config.toml
vocab_size = 39
embed_dim = 256
encoder_arch = "vit"
encoder_bias = "all"
encoder_shared_expert = false
encoder_pooling = "class_token"
lr = 0.038
orthogonalizer = "polar_express"
steps = 3400
Rows from block 11 of the image encoder of a small contrastive image-text model, named by matrix and row number. Rows with one number within an expert belong to one neuron, the router's apart. Each number is 200 + 20 x the weight over its row's rms, rounded and kept within 0 to 999. All counts start at 0.
Before each expert's rows are labels from the 100 images, of 14976, where the router gives the expert most weight on average: "strongest on" is what is common among them; "colour at peak" is the nearest of a few named colours to the mean colour under the peak. Only what is clearly more common there than usual is listed. The data: dead-leaves pictures: piles of overlapping shapes.
# router: slot weights (encoder.blocks.11.mlp.router.weight, 4x192, trained with AdamW), inputs 0-95
# gate: expert gate (encoder.blocks.11.mlp.gate, 4x384x192), inputs 0-95
# up: expert up (encoder.blocks.11.mlp.up, 4x384x192), inputs 0-95
# down: expert down (encoder.blocks.11.mlp.down, 4x192x384, transposed), outputs 0-95

# expert 0
strongest on: dark; large pieces
colour at peak: black
router.0,226,191,200,201,236,212,223,190,214,197,200,225,173,222,197,215,217,228,201,171,199,184,193,200,197,229,178,216,193,210,205,166,186,203,204,188,222,203,191,182,173,197,220,173,210,214,188,208,194,175,218,212,203,214,204,220,227,186,135,203,181,153,203,202,235,172,200,174,157,201,204,198,247,178,163,196,206,235,220,231,167,182,212,210,201,197,204,208,184,227,257,209,193,235,206,220
gate.10,206,205,237,221,169,222,196,204,192,155,173,198,217,203,188,199,224,190,201,194,187,204,222,205,217,185,194,200,220,216,201,170,184,185,199,187,172,181,200,196,185,184,208,161,210,222,214,177,182,201,190,147,202,179,226,202,229,212,216,199,229,217,191,234,239,203,213,199,208,226,178,184,194,189,202,239,208,202,231,206,177,209,177,187,234,197,198,189,202,189,209,195,185,205,168,152
up.10,209,194,214,206,178,201,185,184,197,180,172,208,199,207,208,175,218,214,163,195,200,186,182,192,232,201,212,209,196,202,199,159,209,158,177,192,220,194,207,194,196,199,204,185,221,210,229,165,202,148,174,191,200,195,209,191,197,169,191,230,208,206,194,176,175,199,197,216,172,221,198,193,189,204,210,176,242,198,209,198,187,204,200,231,218,174,234,179,200,206,213,165,193,218,211,187
down.10,206,184,170,177,198,199,207,201,203,216,221,198,220,179,192,189,205,241,204,185,210,190,192,205,191,230,214,182,162,206,170,241,226,190,238,217,199,158,192,210,182,236,170,225,185,202,216,217,187,191,209,210,211,200,189,192,228,172,181,183,213,225,220,200,189,188,209,202,202,176,180,170,237,245,193,221,182,194,181,180,194,170,203,190,191,219,201,225,218,176,231,183,178,184,208,205
gate.11,243,187,209,190,195,231,215,215,178,202,215,212,168,206,227,210,230,202,186,217,241,242,190,174,193,217,213,164,220,182,166,212,181,178,194,195,185,188,202,201,221,154,208,170,183,211,240,172,207,198,226,193,213,226,156,204,178,206,225,201,197,195,146,208,216,201,223,206,200,233,209,217,213,226,195,195,175,198,195,155,246,197,216,198,183,188,211,168,201,177,183,193,189,162,184,235
up.11,219,192,220,193,180,190,202,201,209,185,229,226,176,194,219,177,147,229,207,248,212,214,166,216,218,224,179,191,182,190,199,204,189,171,214,216,165,210,206,192,196,184,196,185,199,238,167,224,199,190,208,173,195,157,195,193,182,236,181,217,181,195,222,173,183,180,174,213,205,193,204,173,203,203,183,211,195,247,171,223,201,170,205,180,194,226,227,210,173,189,203,197,202,203,207,156
down.11,185,213,189,194,197,170,206,187,183,229,218,186,172,198,209,183,190,235,212,194,194,210,225,194,242,197,189,135,212,231,197,195,195,189,206,193,218,185,217,214,190,223,206,187,207,226,186,187,180,214,215,208,187,190,198,226,164,210,219,207,217,214,223,223,188,216,204,196,204,188,230,176,192,190,198,234,189,220,197,160,182,219,184,216,221,192,162,176,216,231,201,235,181,159,199,208
gate.12,187,202,232,198,211,217,209,205,203,230,210,159,176,207,187,211,211,208,218,174,195,205,219,182,197,185,182,220,189,174,207,195,231,193,229,175,224,219,183,188,196,184,192,182,202,211,158,230,183,170,171,226,213,213,215,220,155,170,216,213,220,216,214,175,198,218,208,200,233,203,198,201,200,195,216,244,193,209,204,186,178,230,197,221,185,219,192,230,171,203,157,189,194,203,186,190
up.12,206,218,198,215,241,191,208,208,209,201,221,164,206,188,175,176,205,190,214,191,184,202,241,206,223,185,157,219,195,190,179,156,215,197,192,168,220,204,227,212,195,199,185,206,211,205,194,219,213,188,203,185,232,230,172,214,157,193,227,168,197,169,202,182,196,247,210,228,225,205,186,204,201,194,204,258,191,180,194,190,188,217,190,209,202,209,175,202,200,171,192,187,211,191,198,227
down.12,184,190,253,204,184,220,203,200,236,210,206,170,205,212,204,161,200,201,207,238,190,186,183,207,218,195,188,207,165,221,182,192,182,204,171,205,168,225,188,224,144,241,214,214,212,189,255,215,189,208,195,193,184,220,172,184,211,207,162,188,196,204,201,194,233,206,186,202,182,227,196,177,205,187,207,169,246,232,207,202,195,219,198,202,177,205,201,183,177,188,189,229,230,200,224,154
gate.13,208,187,165,223,194,214,190,192,200,228,187,220,214,225,175,192,222,170,189,233,195,200,182,199,198,227,193,249,184,233,228,200,201,219,185,196,156,216,223,226,194,162,237,197,218,203,188,168,214,185,183,192,233,184,172,198,219,206,194,201,183,210,206,224,213,194,167,213,217,195,204,195,231,213,220,200,179,199,204,207,199,192,226,215,193,223,215,188,210,178,214,214,212,226,228,204
up.13,192,189,173,226,221,185,174,210,206,183,166,227,210,211,206,210,201,201,240,216,212,215,243,205,202,195,208,197,183,206,193,202,196,223,195,191,164,252,230,234,159,204,162,166,212,201,198,208,175,202,226,220,200,225,173,210,218,210,193,197,196,199,200,190,157,197,184,204,211,174,216,255,192,224,204,194,205,215,218,222,220,227,204,210,185,200,201,186,201,197,193,188,204,204,216,198
down.13,229,195,197,187,208,202,195,214,201,242,189,218,227,203,205,175,180,182,176,212,210,185,195,228,174,181,217,191,232,186,199,199,175,214,179,201,213,207,229,224,169,249,196,200,172,187,205,207,163,165,179,204,198,173,243,198,187,195,217,229,173,175,225,196,243,216,206,208,205,168,165,195,183,200,238,217,206,184,200,205,210,213,217,192,247,221,204,184,177,190,189,209,195,168,206,220
gate.14,237,189,189,182,167,198,224,216,215,200,191,189,209,196,221,227,233,216,195,186,169,187,181,213,225,218,212,204,225,184,176,190,203,206,190,191,164,184,207,229,213,190,177,228,221,202,218,191,215,202,199,195,211,195,192,243,189,201,211,207,198,201,189,209,200,178,203,196,188,211,173,170,150,176,176,195,203,223,175,193,241,234,192,186,230,166,229,208,184,183,162,185,222,202,134,213
up.14,213,195,177,156,191,248,219,204,229,202,221,212,254,218,193,217,186,238,179,179,197,220,227,237,177,192,173,209,230,186,222,192,199,198,174,192,172,209,190,264,217,183,188,214,218,164,236,180,226,168,214,185,215,180,211,187,205,191,231,215,174,201,193,181,205,190,225,192,204,224,198,204,187,192,197,177,207,214,192,198,229,227,210,206,195,176,216,173,190,186,202,190,220,179,179,207
down.14,198,220,186,234,223,157,193,224,194,200,212,218,175,195,200,209,215,206,195,216,200,204,194,177,196,192,196,178,236,173,174,182,230,233,213,168,174,191,145,211,196,194,222,204,164,196,166,177,209,214,215,247,188,213,173,180,217,200,197,173,198,190,214,243,184,197,222,217,235,199,221,215,215,224,199,186,204,158,207,225,203,201,209,171,185,206,185,203,170,243,172,175,149,190,179,217

# expert 1
strongest on: earthy
colour at peak: brown
router.1,196,220,189,170,213,203,192,206,228,175,194,206,218,224,178,191,194,222,164,194,191,191,177,215,151,214,203,216,175,181,179,221,219,207,167,233,208,182,227,178,198,215,226,214,201,227,186,206,214,222,222,226,221,224,191,177,223,170,208,205,215,190,162,220,205,185,206,176,218,186,210,204,219,172,187,164,194,202,217,197,192,187,204,197,200,179,192,169,184,198,219,214,203,205,190,194
gate.10,209,212,172,188,208,212,229,183,216,210,188,209,195,195,175,197,217,191,244,177,165,186,201,166,201,210,214,162,194,228,201,203,215,212,205,210,197,184,211,205,185,181,204,203,219,169,201,205,198,197,184,215,193,204,218,205,192,253,174,211,167,185,205,194,210,224,217,226,188,208,190,162,202,197,204,182,188,192,188,209,241,201,190,174,193,224,192,194,206,224,171,201,173,243,212,210
up.10,231,196,209,207,209,205,177,222,157,198,213,165,180,218,214,196,164,193,208,194,206,176,199,242,178,197,208,221,188,181,176,180,165,194,175,215,200,236,179,201,214,235,192,175,176,211,210,191,194,205,217,189,228,207,200,212,193,169,205,190,215,210,185,187,206,184,194,178,205,186,209,237,211,206,195,240,200,178,215,208,182,202,196,205,208,197,230,187,244,189,206,181,222,176,182,176
down.10,192,201,159,198,198,210,200,205,204,205,174,209,194,182,232,198,208,162,211,207,184,184,191,178,194,184,198,186,174,190,211,216,185,174,222,212,176,177,197,205,201,194,230,171,216,200,220,202,224,212,207,188,186,196,187,242,207,242,221,178,165,198,208,168,192,208,224,195,196,181,233,184,160,188,223,178,221,206,201,230,206,202,188,184,206,211,228,198,209,202,240,195,176,212,249,200
gate.11,182,196,172,185,193,191,156,186,218,213,191,194,242,202,198,155,203,199,196,201,221,214,181,204,169,169,191,205,204,208,212,194,209,183,191,190,188,224,177,199,212,158,164,234,215,215,187,241,213,211,214,169,188,200,197,249,164,190,225,233,188,201,202,193,207,219,195,193,214,183,196,210,193,221,210,214,208,216,238,221,209,164,238,189,194,210,176,216,204,220,197,211,249,218,186,176
up.11,216,207,186,215,163,197,196,209,188,210,185,181,188,229,229,230,230,206,172,196,190,161,186,184,234,224,176,223,195,198,198,180,198,198,181,187,227,176,214,215,210,219,193,150,233,200,223,170,183,204,217,212,206,190,251,204,219,203,211,204,255,211,219,206,195,185,219,185,221,184,175,163,189,183,201,208,195,197,207,219,213,189,200,207,174,201,211,213,189,193,209,181,206,197,184,187
down.11,205,176,190,182,215,195,204,223,213,212,205,203,226,211,217,180,199,191,216,178,193,206,184,214,216,226,208,260,226,214,264,174,203,211,185,171,186,212,255,170,217,183,224,178,174,218,176,185,186,231,223,233,194,193,218,209,191,194,217,171,180,202,179,175,202,202,214,189,207,177,173,202,216,199,197,222,199,180,223,195,196,216,192,211,204,175,201,218,211,190,202,198,185,217,250,231
gate.12,193,196,158,210,201,212,194,179,177,188,209,206,212,183,203,211,217,200,215,211,215,177,221,210,207,194,182,175,233,189,198,208,190,181,196,164,173,195,190,202,175,213,222,186,207,187,202,216,171,194,203,196,172,188,234,206,187,170,208,230,172,206,189,227,224,214,217,191,200,224,196,212,152,208,185,206,218,178,181,204,219,193,195,218,189,198,200,206,203,211,168,186,216,199,183,186
up.12,216,209,180,216,157,202,188,188,181,201,229,181,220,186,179,235,227,227,235,205,201,176,216,146,203,196,215,201,197,221,192,227,175,172,197,238,193,223,183,211,218,214,227,198,193,169,212,191,189,243,173,216,220,198,204,221,216,173,228,207,174,182,229,203,170,209,204,194,225,191,189,200,178,233,189,192,183,187,191,200,219,165,195,203,185,204,198,178,228,222,188,193,194,215,159,241
down.12,197,202,206,210,176,214,201,213,189,243,214,194,193,212,202,198,207,206,221,192,175,169,203,167,225,206,208,153,194,189,171,178,144,221,218,172,212,190,190,175,185,210,148,224,202,209,214,205,206,204,211,191,206,212,195,178,198,180,173,169,188,209,214,197,205,209,229,220,196,157,211,203,236,159,189,206,195,194,214,221,174,209,215,192,242,196,215,212,207,213,142,214,227,235,219,260
gate.13,217,174,198,206,198,186,187,217,231,158,189,196,204,157,229,216,189,200,209,231,182,180,217,173,215,214,187,196,237,240,201,168,191,205,197,194,189,161,209,203,202,157,219,207,208,194,207,170,184,199,204,222,200,215,178,194,217,175,196,194,206,209,187,233,191,207,175,190,197,192,197,211,235,213,201,244,214,219,200,218,177,188,196,220,224,187,222,220,203,188,173,160,187,194,202,255
up.13,192,190,202,242,183,217,199,214,240,223,209,229,196,211,165,203,196,182,226,184,217,203,197,187,210,200,233,238,259,209,187,185,180,179,209,220,210,203,214,182,216,217,202,198,203,199,189,190,214,238,177,243,159,190,200,219,235,214,170,184,191,185,235,184,198,202,205,184,203,233,208,235,178,185,178,177,174,183,181,183,190,203,182,164,183,216,203,163,223,194,212,199,214,208,226,171
down.13,212,192,224,189,208,221,198,194,237,200,169,214,230,216,200,201,222,245,193,198,225,205,199,215,206,212,217,238,223,183,261,206,205,192,199,220,254,213,168,222,180,162,210,173,183,227,190,221,204,178,202,212,205,208,175,193,207,239,189,220,208,157,171,182,203,215,205,179,200,203,195,223,212,172,190,204,185,192,186,189,185,151,186,207,189,209,155,213,198,193,227,230,170,176,189,188
gate.14,218,190,190,176,198,201,214,215,180,192,231,192,214,182,214,198,215,219,235,197,166,153,187,177,217,154,199,170,173,222,220,202,217,219,185,209,142,178,220,186,206,175,173,233,214,219,226,204,210,221,222,187,205,155,219,218,204,223,209,201,201,157,200,199,221,205,173,203,193,212,159,196,198,169,229,193,208,200,215,203,206,211,171,228,215,175,163,190,210,180,232,223,205,221,190,198
up.14,173,174,195,199,180,201,172,213,230,172,219,186,200,220,236,190,196,220,244,176,184,193,200,200,217,166,200,191,169,216,189,187,197,215,180,200,171,213,232,234,180,187,189,206,194,175,200,213,188,216,211,216,214,160,215,215,183,205,169,251,205,172,157,203,247,190,209,197,207,235,167,187,182,187,216,215,223,240,219,218,176,176,176,242,221,188,175,173,175,192,216,159,200,200,206,189
down.14,221,186,162,199,178,200,198,196,226,222,199,179,151,173,185,188,199,193,192,205,218,181,211,229,183,207,211,200,232,199,215,219,195,184,204,201,201,187,194,193,211,236,210,196,196,201,198,187,244,202,209,225,195,165,182,207,188,213,209,166,212,232,199,212,188,231,215,192,237,214,211,218,199,225,187,251,186,170,229,182,241,223,202,212,206,230,203,202,154,185,189,213,197,219,221,187

# expert 2
strongest on: large pieces; dark
colour at peak: black
router.2,211,229,222,196,166,182,170,208,181,166,210,238,194,218,176,234,231,225,182,186,174,193,218,217,180,218,202,213,200,164,194,170,212,230,199,229,229,198,237,241,169,200,227,189,193,214,193,217,216,209,210,188,187,244,198,219,214,190,176,222,177,186,191,168,219,189,216,186,201,161,205,192,235,179,203,210,203,185,218,192,180,194,196,198,195,248,191,184,213,198,216,215,156,190,211,215
gate.10,210,189,225,219,168,154,218,191,194,191,191,200,167,192,207,203,189,198,196,206,189,206,194,211,193,194,189,189,182,227,199,217,189,237,182,173,239,210,197,184,221,196,187,210,183,222,195,178,184,162,217,199,210,220,203,216,191,210,191,207,211,177,202,191,195,236,225,239,246,217,210,189,196,212,202,209,179,191,192,188,180,170,188,179,168,203,187,176,232,195,188,194,213,226,213,135
up.10,207,204,203,211,193,162,192,181,195,211,203,198,188,160,215,223,185,181,162,227,206,215,205,244,197,190,171,216,204,216,185,212,186,207,203,155,211,153,197,206,225,230,183,227,221,231,178,202,197,201,189,162,174,176,220,234,230,183,174,227,197,214,208,205,201,237,181,175,229,230,186,222,181,213,223,188,175,199,192,193,218,199,178,197,206,217,191,198,219,189,183,207,191,187,203,185
down.10,208,175,168,232,168,201,186,198,205,220,216,184,190,209,200,199,230,215,237,165,155,185,241,185,229,216,187,237,204,186,221,206,183,196,181,204,213,190,177,196,192,182,218,227,216,203,229,168,191,221,166,212,215,174,190,192,217,195,176,152,221,198,155,181,202,213,204,176,199,200,184,205,206,187,207,230,211,188,202,214,201,197,185,220,191,223,232,197,143,240,220,190,172,156,191,218
gate.11,200,201,218,166,180,177,186,223,203,166,204,231,204,172,190,234,223,219,195,205,175,225,221,192,201,177,178,180,194,224,193,226,169,184,191,214,195,239,203,218,177,198,203,196,193,176,157,188,177,186,223,200,197,208,234,205,226,184,210,200,216,222,235,192,179,206,215,213,215,192,230,199,181,245,186,182,174,207,180,206,200,176,166,190,210,175,188,198,226,189,195,173,211,206,201,188
up.11,201,185,190,204,209,207,190,209,208,224,177,180,232,220,187,167,192,234,207,199,228,151,186,180,211,207,190,222,201,214,199,201,214,181,186,175,221,212,207,150,225,224,196,203,182,195,197,219,236,243,164,227,194,216,149,201,192,209,205,199,202,189,182,223,201,190,170,190,192,222,193,190,184,183,226,182,220,234,217,206,218,222,223,183,179,180,198,202,208,176,218,219,198,230,171,212
down.11,192,200,201,170,231,191,173,205,183,214,182,191,198,207,189,239,199,203,177,172,228,195,220,222,206,189,229,203,220,184,236,202,162,193,170,187,193,188,189,193,150,236,197,219,186,221,191,143,223,213,179,178,240,211,189,156,165,193,190,178,196,176,193,213,240,206,218,183,199,203,194,187,175,199,169,178,217,192,205,197,198,190,181,192,215,179,202,208,211,201,194,226,179,183,172,196
gate.12,209,199,182,179,212,180,208,214,189,185,217,205,204,188,223,201,195,177,171,187,213,226,182,212,197,212,193,195,214,169,197,181,194,214,164,160,194,212,163,181,207,188,238,207,202,181,204,220,180,199,252,168,189,229,225,184,196,208,180,174,208,206,211,243,232,227,237,209,224,173,176,214,172,221,171,201,192,181,216,188,219,196,183,170,210,188,186,195,192,185,189,170,172,166,184,197
up.12,212,203,205,224,202,208,170,221,185,197,162,183,189,244,195,184,230,235,240,205,191,207,229,186,218,206,220,208,215,201,214,199,188,194,242,208,178,201,219,186,197,204,184,183,187,193,190,196,185,198,156,214,222,184,204,176,188,169,165,206,166,197,171,201,198,189,136,182,186,216,251,210,219,218,216,222,206,221,206,241,185,215,218,207,180,231,232,184,188,174,205,240,193,212,212,199
down.12,203,190,216,186,178,181,198,205,184,173,242,221,211,222,213,230,218,229,209,177,205,166,187,214,213,213,164,175,195,200,190,214,182,239,224,244,181,213,184,212,152,219,213,206,211,215,181,214,188,217,219,182,212,181,209,219,205,230,210,157,216,198,175,205,216,188,190,201,194,203,229,198,174,199,185,230,209,191,184,204,210,186,204,167,205,174,236,203,214,197,186,215,190,211,202,169
gate.13,217,239,187,190,210,215,208,194,182,215,236,170,217,189,191,200,213,212,191,196,207,210,201,194,219,208,179,236,222,192,173,225,195,207,203,205,193,191,213,231,210,177,170,197,231,209,219,178,215,210,173,187,205,175,192,180,198,201,176,174,198,215,194,190,189,199,198,197,192,227,212,241,195,184,172,184,250,200,216,206,181,192,175,217,182,170,196,206,184,224,174,170,221,176,186,173
up.13,182,195,206,186,221,176,233,229,212,178,189,187,204,214,162,206,219,215,214,200,196,204,211,220,231,209,221,168,218,193,224,203,219,237,180,199,193,159,215,212,253,192,183,232,191,201,184,222,189,227,204,196,202,188,188,179,215,232,188,205,187,202,175,209,201,186,198,189,205,222,183,186,209,240,196,187,153,211,195,184,212,208,204,170,189,218,226,185,208,215,215,249,197,197,209,220
down.13,230,240,207,208,199,205,190,165,207,219,216,166,216,194,197,216,216,194,170,193,202,191,224,218,202,203,166,191,181,221,177,186,192,207,171,179,202,196,251,176,233,189,220,180,184,198,187,248,159,213,199,197,193,178,230,206,218,175,181,212,219,210,208,206,221,201,185,228,180,203,209,182,224,154,200,209,206,193,166,179,165,207,176,214,198,233,212,200,213,216,157,193,202,212,173,208
gate.14,212,179,200,225,204,185,200,213,214,188,196,201,220,179,201,222,196,214,211,195,194,196,168,197,185,187,178,195,207,174,198,247,166,205,186,201,200,185,217,177,214,198,208,216,249,182,144,196,210,205,194,214,182,184,199,177,172,207,202,197,160,200,196,210,204,220,246,182,188,194,203,201,173,230,217,216,212,217,185,227,232,220,168,179,195,213,212,190,179,193,203,186,215,200,181,202
up.14,198,164,209,199,238,184,217,203,202,191,206,190,177,188,200,208,204,232,194,180,195,186,169,173,186,197,166,222,223,219,174,228,199,200,196,214,174,239,237,184,220,171,185,249,221,186,177,201,185,204,211,211,184,239,199,207,173,194,198,203,184,202,190,185,183,193,220,188,176,206,184,200,180,220,201,211,186,210,198,218,212,187,178,169,167,209,187,220,208,216,199,202,195,223,174,206
down.14,229,166,189,211,198,184,181,178,225,224,211,206,210,196,204,166,188,209,202,197,192,194,215,181,202,198,210,209,190,232,212,226,202,199,209,209,171,223,180,196,184,156,188,176,187,193,216,231,229,200,222,193,195,191,224,192,188,231,172,233,223,180,199,214,183,192,193,212,229,213,183,195,178,193,171,192,205,208,193,211,196,207,207,250,209,170,177,186,169,219,209,168,204,166,208,229

# expert 3
strongest on: earthy; large pieces
colour at peak: brown
router.3,177,188,209,202,205,204,203,206,241,186,201,173,182,204,209,174,209,205,179,198,197,179,203,215,168,243,215,199,211,204,188,220,194,229,189,230,216,189,202,202,167,204,199,213,189,180,181,218,202,218,226,236,226,213,214,203,207,181,200,176,222,215,205,209,260,166,216,187,186,209,210,183,176,199,191,197,228,218,207,251,212,204,189,196,185,175,222,182,181,206,218,198,178,243,202,216
gate.10,211,220,200,239,194,201,255,208,189,193,208,148,183,211,194,209,182,221,206,198,194,242,195,230,196,201,225,217,205,202,209,211,181,196,181,231,209,178,186,207,190,185,177,192,201,204,215,174,182,184,212,203,206,193,159,206,192,214,191,247,208,233,196,183,184,190,216,249,198,174,155,187,176,214,174,200,191,217,177,216,176,185,180,221,186,187,163,218,214,220,190,174,205,195,199,191
up.10,229,206,217,234,186,202,208,184,180,180,182,169,229,196,206,190,187,205,183,186,205,227,195,244,208,191,219,220,196,195,209,201,188,223,171,192,237,169,177,222,189,198,204,220,211,179,214,229,191,192,250,187,197,186,188,204,163,227,196,235,191,199,194,175,176,167,226,214,190,203,188,197,176,229,205,191,201,212,200,184,208,193,143,244,193,175,151,215,194,209,179,199,208,180,219,197
down.10,217,177,224,215,199,197,201,201,166,227,186,241,231,198,206,226,227,218,188,206,171,214,195,179,190,228,222,207,207,168,161,188,205,175,196,210,207,175,205,172,212,193,191,193,213,224,206,202,195,203,174,190,180,204,183,195,213,171,219,210,223,194,192,191,178,228,219,233,230,212,197,242,185,230,182,235,221,165,208,184,201,224,198,218,221,215,196,167,193,180,200,169,195,185,194,164
gate.11,210,224,151,183,210,205,187,189,195,163,213,232,195,182,200,211,175,204,178,188,207,213,205,202,174,159,179,199,225,194,221,203,180,205,234,185,226,199,203,219,225,196,187,202,172,180,186,215,202,196,213,179,227,191,204,195,211,230,178,171,178,202,205,177,211,203,226,206,183,212,171,182,223,177,206,198,203,195,176,221,197,214,159,201,230,225,141,192,192,230,232,218,212,192,225,168
up.11,173,205,184,194,200,190,212,185,186,204,230,215,193,239,175,198,198,194,199,185,207,222,186,200,217,174,214,180,200,218,226,209,193,215,203,215,192,157,165,168,215,225,179,200,182,197,186,201,231,226,182,211,213,181,234,201,204,215,219,219,170,164,239,167,212,196,196,192,185,195,142,197,200,185,176,191,194,219,201,223,229,197,198,208,234,213,180,221,168,226,222,212,209,184,225,184
down.11,223,199,240,224,207,192,218,221,209,218,191,225,220,195,184,200,170,180,218,209,207,216,189,210,218,228,231,209,172,212,240,212,208,185,213,182,167,211,238,203,204,229,186,234,211,169,189,181,226,196,185,161,184,198,168,192,196,220,198,171,171,159,225,224,230,247,193,201,213,201,223,171,202,234,188,186,208,211,199,205,234,199,197,204,193,197,212,211,248,194,190,194,214,208,197,203
gate.12,193,198,229,182,213,182,183,218,176,203,233,207,207,167,185,242,175,189,195,213,198,174,218,204,221,172,199,220,222,179,190,193,160,197,222,189,193,196,209,167,224,219,207,207,203,177,226,213,165,189,192,181,201,183,234,237,206,197,191,188,224,229,205,167,218,179,190,198,234,202,190,208,185,212,194,202,223,211,211,179,194,210,219,211,192,166,226,195,205,169,207,209,172,151,191,215
up.12,229,197,180,192,213,217,179,173,193,212,181,190,202,199,184,187,160,202,193,225,173,217,195,178,210,174,208,191,202,184,221,221,200,225,213,199,173,208,216,202,236,216,195,209,200,178,197,219,211,187,207,198,205,256,202,201,182,222,178,241,205,197,212,243,160,195,169,226,244,202,210,203,173,216,197,194,168,201,184,202,222,166,192,216,180,201,168,228,201,218,214,208,171,179,180,225
down.12,176,214,223,211,208,182,211,199,210,168,174,211,176,223,195,214,204,204,249,179,202,182,205,224,194,179,191,156,204,175,182,194,205,185,202,218,169,168,210,207,210,157,229,224,214,234,199,215,207,200,224,210,166,174,211,198,198,203,216,197,188,184,196,219,223,195,250,205,206,194,190,176,201,192,218,238,165,201,171,195,181,210,201,215,238,192,189,198,191,205,182,201,204,216,218,202
gate.13,200,219,244,189,198,212,197,185,195,194,203,213,216,201,201,182,196,216,195,194,190,207,174,216,182,212,221,183,205,195,187,157,203,194,182,224,187,173,196,170,187,199,219,190,213,218,199,212,170,225,208,197,223,180,204,190,187,201,199,192,169,194,204,202,176,210,184,212,234,181,185,191,201,203,194,223,243,171,190,227,215,162,206,193,211,200,196,197,170,179,214,222,222,186,166,233
up.13,192,200,221,212,181,197,153,206,223,175,200,219,229,167,219,177,205,216,189,221,176,215,184,211,199,216,215,178,237,175,163,212,180,200,186,178,188,181,202,209,228,170,212,226,203,169,225,220,181,179,222,207,213,215,221,210,211,209,239,181,193,189,200,197,196,188,192,182,212,216,233,155,246,212,156,206,207,166,198,200,185,195,194,202,209,233,199,213,192,212,195,188,226,181,206,181
down.13,186,187,212,180,215,201,217,196,174,204,161,180,224,208,199,171,208,215,214,180,204,203,185,233,211,180,160,195,170,184,192,243,216,226,182,222,209,184,190,205,150,213,212,180,194,210,208,194,210,177,201,215,180,197,223,194,201,245,187,199,163,199,180,228,176,204,206,214,196,186,210,179,207,180,194,170,212,230,163,153,192,219,189,230,181,187,200,218,206,209,189,194,228,166,231,177
gate.14,200,169,187,221,167,219,212,218,190,225,199,230,187,241,232,205,209,194,190,189,208,215,187,215,192,182,189,197,196,248,194,219,164,198,172,178,179,216,223,177,207,207,207,195,216,153,224,212,186,175,229,186,186,168,173,210,186,217,244,193,186,180,192,228,199,194,171,191,218,193,197,211,190,217,184,231,207,207,206,227,152,172,201,181,206,195,173,229,201,173,192,157,226,183,188,212
up.14,217,195,189,204,200,199,237,222,185,212,190,217,229,168,196,206,220,214,195,188,192,171,186,194,211,244,196,237,228,191,212,201,196,178,190,199,180,183,241,209,168,196,220,210,216,221,147,180,221,193,169,182,216,215,188,198,194,190,170,197,185,223,192,209,159,218,217,168,182,200,175,185,222,195,176,259,237,170,178,173,180,223,184,208,196,230,226,186,169,212,203,210,194,187,177,198
down.14,194,228,198,221,177,193,226,195,188,220,161,223,180,196,209,150,200,211,166,172,218,199,194,187,211,191,187,192,190,176,199,234,206,207,196,183,199,183,198,183,172,196,211,224,175,238,207,203,200,218,199,172,217,211,229,182,213,243,200,204,190,227,183,223,203,210,201,209,215,201,211,233,207,231,174,250,187,202,198,185,209,184,198,199,219,202,174,202,246,228,189,184,188,186,248,191